Weights of a small multi-label image tagger: arch vit, patch size [2, 2].
Rows from block 7 of a small multi-label image tagger, named by matrix and row number. Rows with one number within an expert belong to one neuron, the router's apart. Each number is 500 + 50 x the weight over its row's rms, rounded and kept within 0 to 999. All counts start at 0. Numbers have three digits each.
Before each expert's rows are labels from the 100 images, of 14848, where the router gives the expert most weight on average: "responds to" is what is common among them. Only what is clearly more common there than usual is listed. The data: single toy objects rendered from many sides on busy backdrops.
# router: router (model.blocks.7.mlp.router.weight, 32x160), inputs 80-159
# up: expert up (model.blocks.7.mlp.up, 32x80x160), inputs 80-159
# down: expert down (model.blocks.7.mlp.down, 32x160x80, transposed), outputs 80-159

# expert 13
responds to: tree
router.13:576557555526568461493494440482484489448487410506528549565518590527473481477417492547527429539474413526608457465501493475452568498525431411522537542469385565485463522517537470582556504431560472596504470476578475456562537575422479479473492524
up.0:455572460450554551507579529537583497502466454589524615509505476455475496485429493558520555497497497405498584518450513500481557500495487542550541561574480568465516410456503501580511432484491421500493593529452448425492514468470548530487566560
down.0:492540447487501572474536524492519481503491544611529396495491458437473506551522624498492418569475532422448521479508464477539474429574507499562531517485447496479497458379598512537463487515418497500453538495531365392547495517542577506474476499
up.1:479528509513509531549519513561444472603542531458522514494465480463600476464507569456509469492537548528441472384539561598536500536405587583466528459453582553427551459557392539466437461530555518447619470549479534579562599465538463477469522488
down.1:597564493503475563486503571453540535509470458518459501484544572562442450542468498461405439537551477493486472449545564545630570540521488466462483485560367531433596493481421494652575452476628487549501471504530505498569509518490409460441550515
up.2:560565357562477528553563517531409450479503491491473409496506500516582465426544531440586539472511606498418461457507496527524479477498524524535496475445531572525532456567540504523350498526496508447576503488514476520512623361552462567502445493
down.2:477476464554531421498488459553577481532601492476576477503569443535531576451579501456466455458482484526461513533468453511444415478558543525472451475393561513496480515547569457406526522504463490524455524513380531539484530465415494487464573482
up.3:541517498505334499432572570549504505464532547502553405451469494522561498428544570499455447502444493436482484508476535493520482349507562513511508489449523471497493507483500554483444493472402482522526513475525574466521596491531475527466561459
down.3:496490405519561509458572488512538406485564521557486397399578453535506565561497530414567469477502573545476453484540481544543429550491505585461534533493422559570596496511506492563474486549492389450547471466457430516581559509490514513509502498
up.4:507483520514441464519502555483557489459474510465533566454459489442539606388561586540489487444504567562505496423515557435441509522485544449503501423471486541497540466496517533332474494416481497473519491501519483500419579513505471565493526489
down.4:559456475420457524519520416555525474465563676485559502444499534473515532467537427456484484549497518417428426534530456484554537482550492525490466594482524516480373461428492586506531533484451463464500452540446557379494557476520497451428534502
up.5:524464498520522455476473536460521469467488494508547595481548501497492593459515583498545470478494691548503494417515520535523470579539461495390456468492404602554524507452448501401527519392546494516522461441578494555483505518462549533509518625
down.5:544474519465443567614547463511530523446455600505542546529471478436426450421606439496502516507473473393467433552516457450524609491485485477477490547386620527443352500457546561446560456459438455448439534506495651439484547454477468415469548437
up.6:548545544470502478528502537558597466400552453574495614552506567511513458491396490482535464490526446508508526479477455407449478531514460534467520614524514551431403607468497516514490487446637456496516580513557525484537424489474540404507460560
down.6:410491444424447598563544512525471564459470611478500451451505441431478518471546500495543529502495527375427470481487537506518508554495504498492504441495519494508543489400482526491495429558394575411513496489487533493524499492545529511499498435
up.7:566546432549459536496442472447417505455441531474489398524472523514480518515536427468484462520604534595474489494539428542425534521492490510462426506521467519418500432519522515536417516589426431420520497512528453501563546470565503482517422593
down.7:497517467575519442497448502531478412533445507491458493472526442508522614488500496491547438439541491613520551468522404494367491523511513611498477456523545434590556406599427396487489493508528576554466476468449444595529456500522418503515505437
up.8:570505520440506542511486470407470515478516521485500478599425476510517376581552454559468489480622481472476461509405549534493587481552520439544469492503540586514505419585467445462491495612538507419515469557507493433564523459477574569484571542
down.8:411570550534557487575486543570469441503464387561439471580499561597566424538512605510492455565475495527493570534508561400479459495470553499507552504480509518570575495529537469522419496493543560545588583459589486512518421500520487552461473466

# expert 18
responds to: from below; house; grey
router.18:442582558488461474402531448464620444486480495582537469476534499483546548540540517419535441491514511469461457472503501549482517514538603396527504529484496553482568532511433517571449441572511601466439526476453497496467571451440469556437524470
up.4:517448496612562552482501529442449473478449462504463490468515538551488453595505607557530528564609572594575497520521607437511576517501512542563583531435474586453485491491595545462479434484480549477493431451455506531405511524496380549473487568
down.4:423432526496551482449578498523533493517513522538464458476544541475425564471509513479526498553578498499486510513467456541529548513492496565530560593461457580472469650476552482532566450494518513554417388525453488420530567527448533475489531525
up.5:534485491473545510496501478514520454464562472441373471540501486523536551514516512499481471427544433507510501506568467656512441408500512494501555424571489490434446471493451552517450480567569454504508570515452450447435507526581466407451526471
down.5:520419565484482466488495509471521450452514520504480623488606484421536531499448503521498501409447542514495464525564418482513548502499471497559468468562480411553528460511415490485458504455486464527466520544481407532462505538560519491462510566
up.6:457458417553534417541440486598448527521532531532530626399514447436499498445551551465554388502456493525472490498519442441433398452533534611432484541517472547561547606558495512433587451459443474468497527480424549511643520536438540486471471484
down.6:449501353481525495524479469477479554521512496461540414454626357525428481548499428527546446571476490496463474498501493510481491527510457450516474484395494483511509439581476438539491496515510487378528493495543482504578512541488512497519412511
up.7:571514463579509560537535533440499470463370447466371477569562539528532430532539492468494548423510463506506521508539503471513537469523493474535488540475478507345492408458540543415404526484469532410514541434563453479482520442454418535517390525
down.7:525552583515435525405545560487496484521503496624501519537617506535462543390512514450525563481461547507568465528477494496548545478527458496450528576497554563549499548433403533510537360459468499447480439513459477462484600500512592406475597576
up.8:569501484552534517523533454499484450396575492525317564504494529497534482482480493479537440529568485609446503553514534416494549527448476511518567502385476580590463460498514463510568484475457496600510543473406536438513492542490489462522480597
down.8:474389466552486494472515566481558552426470615480511500450461484443526510490452555490377469604428545414567458482490473443519451523565559536557601458413485474576435461430562460483506545441445433602445465549523521556487490480477499482588454470
up.9:537502535593571429499439439496510437404596427456418520448475528510534491500465548388471366427496445515496540486600539522589472506585527511500560465484539512421410453500480501449413487475543495544526577500452510487461543512478502338455425535
down.9:484469523512491372514458512566489530508465575502578552530570385423520536486503540545471452522400501554627390508449464493417470470535477502498514509531507449471440528440450522418397467461421424538382510474492480497445508497518516503458494547
up.10:437434601501504516524562457504549576518468505504432496519483491454432496469453452553484435520398467477451462522465543499495471602427417520582361529454446454446549544530500477587486506451494517548479468434538499552447499564437543503489562480
down.10:484464439429431550514503532552483523482468469628533431477648554558475553539509504487585511408518578528423464469483500545490479565526556625458525511547533542576453534531522553511594485571546575484475499506501444470566516517442539556549553520
up.11:470505458427541558541523581498503535532589539533465472502416499528367523480484424520517550396454576543577493477442395572534458537473494495497438469544454505506512520547483485525542417512547498529519499478459417414524384523511486651493527592
down.11:472419564547515619493522449507574516527447454431506496501563519530512501444465454501546484515460490471483523500538498391429499567458576570449483446526534533423506526470563493538547576466609498518611476527497540517474481486490503501521569401
up.12:494492421399543599573490555571505518596611542462478554509556539487513534493411501439564566383482494593517466441537386444479366519360462542495457450554468463539543511507503482558497517491508529515510504396460502507465390478511497579526439504
down.12:461454475515482579502502438469622489543503489472520513479521499479495592537515448488525497524372424466530558493567414477453471539491517526532520392431471390390437516474537483538562533463584441531506480561512505534438499540488425449537520449

# expert 25
responds to: dog; from below
router.25:607427580532473498508477514432488446472434478395513500533522499538545410472417515526475500542428550377481541453561537553554592540481558554656492446507479505408573454449532469503471529532538499445490583495544538492460555418534494552491462445
up.4:502517516518500545453496604452535419495543504449498510517555619574606441452449537434475474478497552516457502464521507590556483379444528453481500458482411574496588536542535552515465481525536457524640501479518489522521551468525567540458411515
down.4:549399515523548506384576453440521427466557522477520509441488509591507569387463475492457502528551590573452554581469529543547490544461536491483446474537480548598500514447457534519553522552558444499525488589451445571542513544489503494461497521
up.5:453523508483465532501573558578471535544535560558465611543488452547549540534569562484513480565439461459475547491463464560537518567433417417529578617534497437567509444440528566509499475494492529561472527531566555513456520435464494534464493458
down.5:518555446454429451573480540539584508487428477505513548536478475502499577538522512519529533413433353601561454468458524495395525520540441568533502482471578451505455451565489496478448480515368604470416566441540573543526510511522515395455506461
up.6:460524550429570529426534504515555533593482449490465465470532544403446532441527480457431470542619505461436395534569544556506481445436452476498566520501526435530523560507504594468561486496522531444492586472450483530445448540383514478481499529
down.6:482479603460528466448555474557481501483480513520398601467474504427398469485457494480484516545496470446450451484462493557557541514470452510437588581527552551489507629491525543487541479436593415454463436502445504508530466537487520525494509497
up.7:549499500533409572544428553511466482503469424466518462591514534448443503448467414553556512549532523523526524502472479361398526606513516532438480526555491477453496533619461483540548479463680539531472480467485499473552449421550409487540530559
down.7:489541537511408518524533520632466550478516454523541534544407504508473512520468491584492498596411440520474489611453482520501473423450520512452561487511519501475545552526538483467427513505436482518460514568462576500507501572497544505467491547
up.8:493519378514553481535473546525453447545465524447404530544421473530512493475479517426538428424462515481488508481506476421426438540590550465427418490523443522575559513514469523455585522426528515569510577503538450559478501467512520529514426494
down.8:535505500566508450482484496515478514436496512511505515534510580454516509515449565518518566521468535464483498576484555448512512433528573577525482395515538441539512468627472413462421542597392489470518598528485523634521455500383475427509511462
up.9:522527448493474459589503527484436539548512450534562526561517517521496473541440410524533587519528536512585468442456562548465546530553536531466509613608563480518439517603465546567468441515513492463479499563498502458511457466553486510474551542
down.9:524447479413525517494461327455469464616503593522615496493504501405449473471447467465406499494564533551485557524514493522489540544532501503554446550527483564561403438535471565525538500553484432530574562429449437475555505580457413511462496491
up.10:474487520536537485472522477598397551470543502503425660429478532475519537547622477380477527490556417552533531401578484503448489541484498512463497558508505482490454457541498534592538476531600533479541496520507567552552529587514535416477516500
down.10:501474436466469558449489428439593473508537510468502467502487403506505509390442432462492487428565528493551476452512483488517555561515442519480524486487509534532437443529418534562534392534538480527545459486454494437495564428528507511529556446
up.11:512489554532508495514476476486509476449459453539429560592458495511577460507494471407499476525469404582460446488585510431467497443555645536545542511424520490666485440491547427475484485403489533444457488457611497568500496487496557444474320542
down.11:476547505526454577544453496471543502496468454456461464491479450476467515528468457517481452478423535524417599406489469466467533506472544483486477470474524425515528449589449462473559428486518450515519547524601491497565550582481488550553515428
up.12:511507475525505531448514563478509439605519509464461528505532532543590467437486478458525438479455538449505525471586560517477494480506490533419469470584391547590510485520475503518544484507599474591524561491481529460501546386409550444494455529
down.12:520474546497532455428546509476506482482593519487550492407505556527557536471467537491501541534492520523447494540492553579526480363473618542537450429608530471427563602594532429487469570530438515464565554569386559577504491530394552492470451503

# expert 20
responds to: blue
router.20:346441491484393461435498554514440483421497581446539548522432561508437419504614581473464481536494510527590513476532551448475514479408520448432499518558440467585524475485567426470447480483504432484551540615492461470488528497585494512558513507
up.0:547462533511518429592468435487497492449578503484527505429443550496508478525487478477455577419498478547464507523513454451441455538485487440535385447416480518498434502506495457396512567487399471586475514473519579640499507502454454481517461492
down.0:539504534583474461398406457452521424474470524473498462464442504535473505441494526455478521459477581437424506540373503590522492588583547517504487502545558518477457439498478460445558630584495499541501520519439480500510498539408436465559579540
up.1:466460417472536506506439460496540462576448475553527553455438538608496515481542410535467512535475522421494456462486543493398593589516545475505519554535424487542521497471537596537541524429526482539643458502449477461463517420436383555512448455
down.1:491390451536335445450478586471516521424494534476413524555545497430445520471482468466548457519423418569583498496448527463541448503461510488491542378562602423476454566504535477538539591481528531454506488502440522490462448471619399444496527518
up.2:524574345542453514542476496533556508504382555491454516498516498490568561556509371429605508490557407634445434485600466550508460449551543569502515554530522484538492532527490464501575482598510492481536485504429580492537475533526547534487517457
down.2:540533516533537551496558450438545445491457476515477528450424508596575485472520542476517481483478528429478497482528480486540467526498485473600555535490474586501513427563518484513493506535484365415511511404450576477482448464401512471478564478
up.3:477581514486495453493449455589526496455629523484474481479512448590450434496481480607461500387508433475455468542415529521516487493474498481534484515495538455492462600483560510504459534518489461520581466509470452417492449483450366487505455500
down.3:501510471559496530498525552445487526545521491531433473568547531518445503488437474445551473531494488634479468492462497579535499486526549415439544521556546554523536495456548469619487489467593433455510489482447396483513341494558499411441448545
up.4:557537484529514602554553498512535459476464520566526466458545482482510567514485553476588563547475524512512430536431469640547467586566441491525550468396484556408539418470580488432506450535478526557482513433438566433451468503474507427453582467
down.4:534593440469493530455538461460687484479506483494422476496534578478407451473467412453521497486495456422518543479492528503511516465493571469486494361432549462519529494535486491579468573504498569510512464520456520473518553532528612484487594505
up.5:460526445497498586474468506480564498437463478566414554543488480496467545438467595619623431528396497440479446428386506506537517604517411467493467516587460464501500491532497545611470487563671476449449443461495427478501565533515563501487546603
down.5:467515456462427426564524452369509496495540510454545492594479532484468549441484438473489462541536501606438499475486496524439493393582519534430495473500614512535437505539528429499526512532404510501464612535489458455532453493486487456568533444
up.6:404456548520439411497460514595393463519598504455540462519470476519417533568527498496463568490501581459543496528476559453536507501465526453464525555532554472466467464509517512397506556499496512531497519555539426508476523576554461454539526498
down.6:561477482508459426426531531535556576479423593589399531571455497376509493479408511503597457529459441593547560553523477480487488585519434503499530487496456499532550495495483473605529444484437459468489533514427586508503526420526461529432484534
up.7:540451545434587519500447571510494517503611412598438492522510485549541535476495439536481521427476545461485550531465541437565421390511484447531482545555610437492397544502463525485510480501454472507510516472603511462553413522429502436537469560
down.7:469556479501551560596486447525495415476570413450530463405626449557451498572501390480496511510548550433427457502526466497422510511584517554506470553424518466474469493558496532372477482458487534593453477482554471452503460543436554492574476475
up.8:558447465493471531485540486502556438542409469501574536455483495485554554503523547447485524530481575620511449491584525551536431596502547457582505445483446503578464430473436518507490480462494469485500543426485543484412499429506500512474535535
down.8:584441536548507598468517510485522397528447507485502442529584591522554484393462466557527592389466526403510501494373494580510534488477495434560420471538583496531444472369483540513486547566518616541466506528520409476465496492518632508521563534

# expert 14
responds to: ladder; pine
router.14:583443437482419479488500491494491548552473563442535486433459482605525506564451504483478506403467417442385457390488384527541517517566442587537466540571514592423396456460491477467411520506488394480454548465531533537484492436439452502529426562
up.0:459493512574610494535546484474509439483503495528502521531602502538466574502558513448498566510527479520523590485523502556571484494564464449438517486443497458503572529488500487477549479473522516458468463473512400563488514563498486533518485385
down.0:435577424448552437535400460488451553518497457567480477456563519489510495485486456472464488467496475523449540481452588621429409514498438437530536559520506397594494497474543519550508515541434538544496506426506402538465469585444590417520508589
up.1:459467492611497528550502374509464438551480510568493482455502514493590527522468353489441505514567442492498516410564435489465484582512583525528410455476462506469434527461436499512513481635540539401485435468486447449519481508562514539509449465
down.1:455594504500487446567457516438442599453473443515488474492485506422447490497652427402508544490445560520507574439510487473464470489486427490481537391529619465612472491457493457602475448426402576503592510392538507562506495485532612451528426575
up.2:487533471411525520491425487451493484464520523614455475569456481407507565429497509477510542481493488508460498501461529556519462557502551479498345438525466507613468451476456532574466490544485447582543465533469408473611491488604528514512474507
down.2:474483438411488530522441533429484491546444427525475410580558555380485489527493506463498585499611473466504500558468515448451484478469507558485575494607597493518483442556454551559605417484497472535562525587613433405467364506465512534499436487
up.3:527486493500495480589453501460461447546492429473566528537485613419460504462517400535519421414565457539465545503537466529398487532576551550480446504477539525437518548586534495482558486525567470517501597400420429440500463526495417431477494498
down.3:494493607484504376466572427472479562518541550514565540481426443487447479482493546501584496541460558504568512571449501577469468490437467466516563517415535546528505565480468445482485581469463450521490451494509612522534500450434614418544498504
up.4:460557500522436460489472420495524501515425506442584492439603551443516611457568531503453489508516490541604406517489506521528446474470413481423499461413548572537527471450462519505495518500498440522513512432512503520486539541532423482466536510
down.4:445487582510517507471502476527564445512539556609494489451492495426487536465389510482476433605484504430469533675487491487467543445464556499497548460543372441539541511510500526484602538540568526610433472489482491414424559587485503515536572484
up.5:541489564490489513455524507520452465475552483504540488543426423511458431551568573581485432583431479450473608520419488498553503525515597424404576584532570477444527550486551558562544494507503475574437551492480481488515405468491422514478573443
down.5:463454484550529533417561383429492499415478510510586514407434411443435532458556578496474435542433504493451552529508481573579554530508539465565555500541517552533526529441517423475519472487493492459417468530450501529502589496520559463465517420
up.6:539514457410471576496544528504530413474445538518499434600533435317542499544563498458434500546620461564458520531458485478512554481494520519491571484468490558488545424527489460505501476524467485428487474545512452461563487567496521527475555530
down.6:462524505489487527400483443513497544484530624546584551419520432414472545599476539472497415632456487500488481514470501502555577486467434531564600505453492555535452498444465534510446434463475498496439445507534485501482586588575582486491480502
up.7:514527472454432553470575543526505508531418489406545479553486547509559540523404526529435467404511490447493466540483504474549524370481452503495455427534452503446547483549552448522366464475489452510491504543563516538434501518500491624470442472
down.7:503469588582477538396559375644517395537583518528457555548448480441558457432457515495473447597457555532402480507468452445530574485532579507491480601496533477614463453512449549521450519510590510481467523553451524460590527423430540471501483507
up.8:534547552560489488529573529653568437473471395441452507528624549572531416507505463459613510470495422479548516544539485457450473491514473530404577578519511546472520467482435567540443482505514512464496515536532506467516474537544438491488506489
down.8:530464435563536505527598487585566501477474534416456455601495492555508595485504527577500462510334514455581524593477420403501445440504445369483468510492467453502485483482512501498438567567509577519424552534531462506443505584530509525535470446

# expert 8
responds to: umbrella; from below
router.8:542560507550506472437513492463452538505488500442532551542473542600601539484464506562509475564546572581499474500469508466554609449498473441521527472528454453539500497624463508531563485568638485492560418497478540441493495531448449537474572439
up.0:422456538472408514485552593558588545534628560626502569553527445544548473483464561591514546514527536413508431512447497509511459506530531445402556439537504490529477539474445469478336477440459472539487544499526524558426440402435490411489510587
down.0:386634568496475526588467536528465535415464418482423557597545541524516404559515549515492536606501493475444564531411526498562518403473457480515591581592560522530490559464522420552489445488515573488459467513544449433433452486522547529559492550
up.1:532503486441583463511494542427460497427569373477444533519530550516431466540559487479546499483583490496585568535531553686450487488462474463494518454482468485469500453471513565493548532463483501584477534498528414565445549524475420432506551526
down.1:479517494524557477506473509449501413493470442582491439498552522480522530521556467475436546544447560508493539447488512454509448568446504561506546485543477476532477500504548461424385428476461534493615551415456547428563548498405457490539457585
up.2:453441506507528531576542578430522529428495396502580425514555613515406490540564544517396512465582526473498620508516536568513488455492583443368467444408532525422536626434539488440537517420437555511455579467523472449457551509501448490520548498
down.2:542388473568527498526603473428563420527501486555470495508501595530573532480574420509557588459549488492436574484497460468488470573510515612523388406507502504489522459486526434480503535494490491513574588512501507399524491498451481552508476515
up.3:471491549450488531598561476490450555333467430481500488492466583526428448509567477549469557435579443511478527538505493581490556462448564437418520477499578561426504560466602540498509532562430506477549550476500424453476541508509421513528550489
down.3:572503508545452461596523469474527482444485465620465448522537572483520603488590463557528559448492475506447530426531503526481535545553602611535444436518629487485445483599500454396505463550451492406542578526499549454497504517497417494477508448
up.4:520523459469443490427530536573554478439407388440469523554523463462547500523551480459467478516554533495465512548547527534498499469544461555529540532493564513401603526479402590478618428469441445424560506492424501410546537463471437517428549456
down.4:529545571490548514475586405485540450506519526554426491460506620575561501497539533397508544535501537533501528432489485426566528499501495456535484484477438507565503487553461474555577495521630521594510428491474509515540507591452533431538527491
up.5:477439485527574559501526566515555405510482550497467492537452495511542537398522618435575441475507467529420564453414449668477422616595457437501569536509479501506531537465551499451417483445562482527512519511488494505481499587520571445533486551
down.5:481486512489415524444455462554496505498425478492561465578527487429529432482441425568529441451526589539520473521475504519536480464512469568513499531488445540568484451536480572457490511542545610600465501398495391433520420543553497590449497554
up.6:456420499563556520475463459458504541419475387561532489497445554456387514482527489512407403422544386413539526562577474585504523437478505505467505472481591475441469555497500494423551493456519617489510580513448489471515517564449457472521559525
down.6:501447503514513509527580475448597509567496433542475426580513478440474491508529443616494544520508481443432615575462481438506468561544529529524494361514543533428558415581514449399459551505407534538529641497502432443496488527438423563533492496
up.7:491501480497496532468520466417507446498513548482548450468507522448484493547519632513523554461488531463522555485462576468470530527552526394483411481403415528507512566383499460514446553443340567516516506510635500476433611491561518507537467519
down.7:439423444529495550497453535478482441582474469522488526486577532467488517552526518504530530442513552445552584456494572530500490577445426495514438558483432491567591496405456502578603470425447479607471472513498481478571441546454557563578522545
up.8:461429499486546492458517428459495547520506522504600486487448424473411461492509557512470508538536461469528469422441481458558467543461487487471573541485573610391518489520393443476509511401524561465534504568594510540487522478452468501531573520
down.8:537441641433416506567530525492492463590557486484597563571410453445518422485416468566444524556456559450539476587406552491540551530476538426417538461513558550469474529538389580491564535499530529473504546491529492520480476503501496493519636545

# expert 0
responds to: airplane
router.0:490443441522444456526524487506517454614503497583448465487480476479535555528532462533568488634468606481460528491448533543446496515508538537546465551451517484546595459517502525432537555528496459464465425407542500450575518470392580502516544491
up.4:472547581510564457471476468589455416485611376543532497525557521419455403466410510509495444480445419512549542514578546522428355560492518512401495483479560513479560551548450576507561495423498520511463567444498437485591464509538459405476490535
down.4:488484466553515483421451412506388519415466491437512572498526457513527536501499468502524488609481492508476555545513435473520494476482522555537555511534537524533441449438510466517601488385510458478536480557501492507551551509539537418455431506
up.5:535534420526448421536538572557525439546442502518502521446508485548529590450618530523497429447477433535461531531470519456468349527522503527439436609492537475568483467529490569469473483455503532547523507445467553455505505457407470445510490517
down.5:420537576556463574424519488564487566534457471525506473534457507480406484531486526477503414557475540518594554522500586453578451541457480489517624600524524446522513507553478531536454454565547454434428419511434501554470478574369527490570551525
up.6:549468608431655510465551476437518517522487540575522574494529466463436461460397462550437441517544438581466587524568475516567513547447504400531529434511513522496543506614473494522490481558492436525487624483490456518599477577524470472485565497
down.6:582503503503531406554528436528411456478472507454599514598481576531583533361501407528531498559603479558430522480496475508386441517493567533521441452531565547453460496535523442560509535494485535449583534521518458562558490463520416520478452539
up.7:516461483542514455512518556469479391487433470551439477434604536505516481518607413481474496539483501466481519451568402443442419491569504548531441626511531464521518524491551562502459494442557538475482540452500461488493519525506528505495493541
down.7:477587516530462511535437523493489486514418458486515548578477480458421504507576471508493505523512471429558569545482562422475439501520420443498560501528576446531417361543410481495526501521515547512439547464535486541435442449464466500644555470
up.8:586434540495472541531598525495514396558483482555434422438543513444558456546674461454383512524521500486424546489527427508510435492405480500469429551489542509502524538489451589451492507502542501436554479491573537494455536535488488569513493513
down.8:458606449440480570582471520491515504431434499460475535561533528512464484518518438496546458514490420463528525558547509438470495488445464486474591503494516423502461445539476472541405480509490525522377517490584494547476434458511464499601469449
up.9:602545648495526431521554545490547448504560372515476502572489497447539543414512572535494438485467549527528537547546582547517480484520548535474540483502583488485521443472507600476501504416535568513516622522384496491511604403505484372479571495
down.9:470477468617503417400452478515553462466506484492525463413529496532465629517537549430485514590456613507579497598511496507516462514517547564440472576376516468513518548517522491413518528476556457504526453601476553501528607482465564446412502494
up.10:595595434600506496541448535461413389438513432509430432514522468592644454515504444438497529456535570529519446536481520487441567525437433556518433450484439514524530455501453558485447468554535599538564430502502542478576611502550524518517552550
down.10:346555489462526587515470559492510508532536541562452471479511466502504457526542490496445555510518489417541472530439448413545474449490426473486503503558495481470432581530506473475520503536537544588450538440445475476481446421463552544634519560
up.11:450561441409481510573487502533455551506498536502520571476592430442513531556426424542514498506530486469516463557584471518481481471524572576519478425548465601443370474558466557474407466528424495477416508483546524532524527487523519574478452504
down.11:498416440503487568475538535499522502432437679580572459423381414506551584467470503558478510528512516497483442539470444437508612465567485379541513514485446511477474508387508501436463446498451531485473474561427525554478515466561483516482489488
up.12:513462561454571492508503515466526533462554519467544495477526561495435395451342492595493455493525424580483554512479587559479515521415537475523562455481582497513535592584496461526565514486483421508479540401415356562519447527517394464489518496
down.12:542529554498568467439555382500434493484498509484605494559458496499493465396491363553490519545555454568438554424506485543423486485445528506554459472544611548493465489547498477500451490443427521406523569522496554496546521473523397512449406471

# expert 26
responds to: level; mushroom; snowman
router.26:529435538550382511546568444443434502595500473535573513437485449421454498463460420552466522595423553425556530403546526444482516537467487570598501509495485425560510404510496474474493550441502532532415556458471555520527428480443466487502517415
up.0:517530575535484433577450555550487497520550432551550571524514454484452561431478433485546463520477454603555521492564507441418461586527507544428443457514489507531514616619519557451501466524609465502535482409451409476643451501523419502474510517
down.0:573553404497523510451495470479430511542504478469493432525506503516494494461544461441621587432513527544482577488447555530493519510507472447581440537453453514483486469477477495532500434527503601507522403480491491466540539519561519552498449546
up.1:536532455539497484479488489546498439567519552420538473474567426445600549466437437419506554362529519563507366389531524500476515555465458521528441484522395503554511444447490564469492501550490443479513475545461433422538551483557561535478479520
down.1:447569500525430482528483573435442551457446473451492471574597485542536458528479510601566553478503487533471522400452540474494428509430423532498505487513528465502550417545488482481477466491446524532595502446581491382405458478547423493549508555
up.2:470532579478552512518474476468444498511502508615547517450524449434414452508452477498437499511464517547578468505557505428443506544421524486423568538494506516506576508636453543608543445513525537533503449387493409465526476491487451531490559495
down.2:454465430520530417492529438512582432522561582458467385433543528638472489581504509395521531481560519579505569546562480509446441520519577539509515428548427505407578469525576484515491562547407418530555390517413465462485544538479572542471508465
up.3:481497488555429469571456449447594498475480367442466593610466480517546452479440459525493527495427391414515428505400533431469597521476475451466526457485477523556524484509407537486424494489451537470483621677607561538481448465435580493467460546
down.3:507528494598481492614492509459462507405416481370442530503564493585463418513578454467507526516466457553530619501543457518506524396540476458492450401429549552498527506513564390427579535477523556431446533486503515530468440524479541549550470476
up.4:495483448473547572509455446523488387504558442552513450545469401426533477512519461543495460475420506517480565433483494516525348553491563478493506471487413521505448553469531489498490462411516432571492451556528500489532563537571566428529466621
down.4:423421589531453474515512561539519515438548526483465520413595454541456465465509415501479491491412487537580516522472491508483514510496457441423435504435494425588463516449506531453492492408443521567462574551489468485379475566463524473453487435
up.5:534508475506555527504530510454490417463489402473406526575528497574516467461479449373544465497592562535472469509615455570576498455569501495436485529588472539395474519544454519561476464522596413445561455593544511478524498357521534571441517499
down.5:485534489486517601485535485643442540463486441524448508514519585499510464508490403517472523569441489459524513439489521486600465524385513488425557550515514509577551524433482521541515528510555521467516537469539549446565538577511503459501492487
up.6:556565522587491513469526502498446401512498530439456474501523528533507465416430424480553470475480466492496557487608522487551417452467526563511496557563497501460529442669475585539438481635513422506540486470414495482586407506455447544470528437
down.6:539607480507483568509489436485531496534417430508460503542515522508412410574571423569495488526502432460569551451520485429545491485473423384543542519435567505452500473409481491579478472474562501561460419483525456389472429551543444515436441573
up.7:540522588528465467500493591434458535525423435479544562589486478610453534459500455515618469523483527596517538428403508544459582499535455473435510550450543509486561554613455526479538472430597515482554511461525535554506472515447440574496529499
down.7:594573561502548483483552455433453530521494503614563385528415469475485473490574469503417511546528509515461561566425524513471551504477562395571546542421474569546383471478551554500512467471412542503420490455488495504501498500470486531555481531
up.8:499538502521502483495478526558493461535587533535481567452562410518520493424473471482515442396531498528521515506668500415439411549445563505452464457599488540484504532606479579471567475536578500477632505437464442503682457510529435553448526507
down.8:480546462499461440504474410518401466532481474464433466514459535458507486480466460477656571430490471542497522528418537521466503540528429535619480584423501526490488533467470448544484487548562587557537361447501482441476456507557483563567477533